{"encoder_arch": "vit", "model": "spectrogram VAE", "dataset": "tunes sung on syllables by a formant synthesiser", "train_examples": 39062, "n_mels": 64, "hop_length": 160, "input": "log_mel", "win_length": 400, "bottleneck": "kl", "downsampling_factor": 8, "encoder_norm": "layernorm", "encoder_norm_position": "pre", "encoder_activation": "quick_gelu", "encoder_mlp_ratio": 3, "encoder_head_dim": 64, "encoder_fused_qkv": true, "encoder_bias": "all", "encoder_qk_norm": true, "encoder_layer_scale_init": 1.0, "encoder_parallel_block": false, "encoder_inner_norm": false, "encoder_moe": "soft", "encoder_num_experts": 8, "encoder_moe_every": 2, "encoder_expert_mlp_ratio": 0.25, "encoder_slots_per_expert": 2, "encoder_shared_expert": true, "encoder_patch_size": [8, 8], "encoder_conv_stem": true, "encoder_layers": 14, "encoder_width": 160, "encoder_positions": "learned", "loss": "l1", "latent_channels": 16, "decoder_norm": "groupnorm", "decoder_activation": "mish", "decoder_weight_standardization": true, "decoder_widths": [48, 96, 144, 192], "decoder_blocks_per_level": 1, "decoder_block": "basic", "decoder_attention": false, "decoder_upsampling": "nearest_conv", "kl_weight": 0.001, "residual_init": "zero_last", "optimizer": "adamw", "learning_rate": 0.0018, "beta1": 0.9, "beta2": 0.999, "eps": 1e-08, "max_grad_norm": 5.0, "max_steps": 4700, "batch_size": 64, "epochs": 7.7, "lr_schedule": "poly", "final_lr_fraction": 0.05, "warmup_steps": 940, "weight_decay": 0.0}
Rows from block 0 of the decoder of a small spectrogram VAE, named by matrix and row number. Rows with one number belong to one channel. Each number is 128 + 32 x the weight over its row's rms, rounded and kept within 0 to 255. All counts start at 0. Numbers have three digits each.
After each channel's rows are labels from the 100 clips, of 14976, where the channel reaches its highest value: "lies over" is the class under the peak. Only what is clearly more common there than usual is listed. The data: tunes sung on syllables by a formant synthesiser. In brackets: how many of the 100, against the usual share in percent.
# convs0: first 3x3 conv (decoder.mid.0.convs.0.weight, 192x192x3x3, standardized in use, each kernel summed), inputs 64-127
# convs1: second 3x3 conv (decoder.mid.0.convs.1.weight, 192x192x3x3, standardized in use, transposed, each kernel summed), outputs 64-127

convs0.169:127046118112138109145093147153105141087147143138070098122145105146130131106140114124162158125143153115102136080103148114128116105167157108151140125113134165074150171123139117160112145103136117
convs1.169:114134185115112162110169128123164141134094159140141132142205082099143137103117100080086191129101149120124074133080111179156133128145108083156132134137132154119110209130107105135114173136097145
lies over: silence (93 vs 8.7)

convs0.108:127125109074148178166188134147128079105100150140082112146164125079124138097087101114132124059132141129079074079115090098115060113147113206083091115135073149090164158113140062172116116101169101
convs1.108:152164194157127139076102072125097177115093148110134096124163146091136122133152126083141183115057158124056098132148152129136202115106140044142141133139117137130170125107169160108137127156072143
lies over: silence (80 vs 8.7)

convs0.40:114117114123145082115100130137146146120121152114168133065056092176124135147094085127123160115094145197104156198175162119111137128127153133168123128134160078104138113163141187152134155139163140
convs1.40:130114113111148078151061120138107133136093087199034121134132088132123126141120094120153118115112122096156161069166136137145080067168093151126165126140129133125127110135124157113131159107106089
lies over: /u/ (31 vs 13.6)

convs0.179:114114116172131126147202121114138125131109099141060142126165074140132137129104121133147103135167122120186066122133140179093109148149112140130191162198097146170107148146115058111162130117136102
convs1.179:140142184138125121156223119100142138152180125108187170138117140169176118072119109097101143161065147122195147154171106153116114147130114071155090123157144112227144115109111106119138150148143105
lies over: /t/ (28 vs 2.7)

convs0.90:102140126117111136129100138133163115153152140123167116152156188098141119178112158164131177134120099165166122130115121131081164145141179119129105151183115151179153104156117139122091076144079108
convs1.90:110125125117122108109145152160127136107138120147159193097133114118105118123109146120203119135231147070134154168161094141152089148150141182158126120090151168139163128145106136135148138087237212
lies over: /u/ (37 vs 13.6); /i/ (34 vs 13.7)

convs0.79:101098160104113117121134112117119178168113096128110117126157136069089132096153189095174160147111178130143124098142158129159134080177159080121126157128086157110180143145189086116085107139108123
convs1.79:111081100122097133117040113138113112139171157182143116112138027172092125115143145167197089088134076129125156150110099176117172152151162119116098140143133076122097154108127163131132138197132145
lies over: /t/ (39 vs 2.7)

convs0.142:174074085145131127207108128134093110100130145151072150140111133157083173173085112137164189091114135104144123152128136031128119086122124095108124154147095104143163123125141047122054116115146162
convs1.142:045128131156126122116174182147132110089105156093113103111247183097162174116136135129170113146109116106109087102140169098154158121150195130097124156134123120085117104101188141142167100114121164
lies over: silence (52 vs 8.7)

convs0.30:143064131122111071141147166112095126101148152104136151137086083156170152103149115192178141139164126196134115102154161141169167113130106146133136063118154106132147126149128161124103137142167133
convs1.30:108103097112195108147103127090137112153130081158117143106112083100105154136098124121173087098191142056094103048131130152113100130138109152123158113097149132145077149104184110125133125138161114
lies over: /u/ (33 vs 13.6)

convs0.14:121116106123130115151174126128093163078096101120133136161130117145147162164155091135104158146109113154086081119165073118183124111141118094102073091057141140084146097146179146168162120094160163
convs1.14:142201108145172112095103093129132108116120147153035134122141084123102154143149100126148126107154111077075114044123131173096142077125124146137099116093128088125122151104158180107062063113095118
lies over: /o/ (31 vs 13)

convs0.129:123163181080191099120128059150216173139122097152165092131178106119167135093143100118108042126119147138118154165108087116174110178158115087141123152121117122128143116098172115134146143129111149
convs1.129:211131128169136145137098118129099143142137155131141096119155197086099058104151130211139157111056104130147132148202130116086122112122195095126089156155109079109080135147102155186150115119124089
lies over: silence (46 vs 8.7)

convs0.58:123078096096107094163192129141132123133107105143123113139144106137152153100164136168125114160158136159082089077169126149177077123141143147130094070106069131112153126145150115127113131138149152
convs1.58:151163158108070128085164153099119120051134073127135092117139107108124140160146138076166096111135129067145132125173187082131142118115150133145125142086128159200084117128101131141100163096131155
lies over: /o/ (39 vs 13)

convs0.145:120083127133105134201158169122161154166128163104095098160136116067102113132106158136169147183160080137192139143135175117122114185130128129132171138180092108137151167117118099142106086117123188
convs1.145:126137085144124140147136105140127166124106158058028087109138130143091153114083153127156126124166135101139126100074126108132164122112149182147095139088114170185086109098174093067139147125174127
lies over: silence (27 vs 8.7)

convs0.189:141086136097128138176182170125151130078146125104103150154127137093148147115140160110232175101182117117144132136092166059110135103155126149131088112123136111114163205103094093112067078135145190
convs1.189:138159131116103129122108218156118170118132182098104119130145136071134106177160128160145137170098137114142097113137134099109153118153103111156155130153129188110106153076165099073116158193052165
lies over: silence (37 vs 8.7)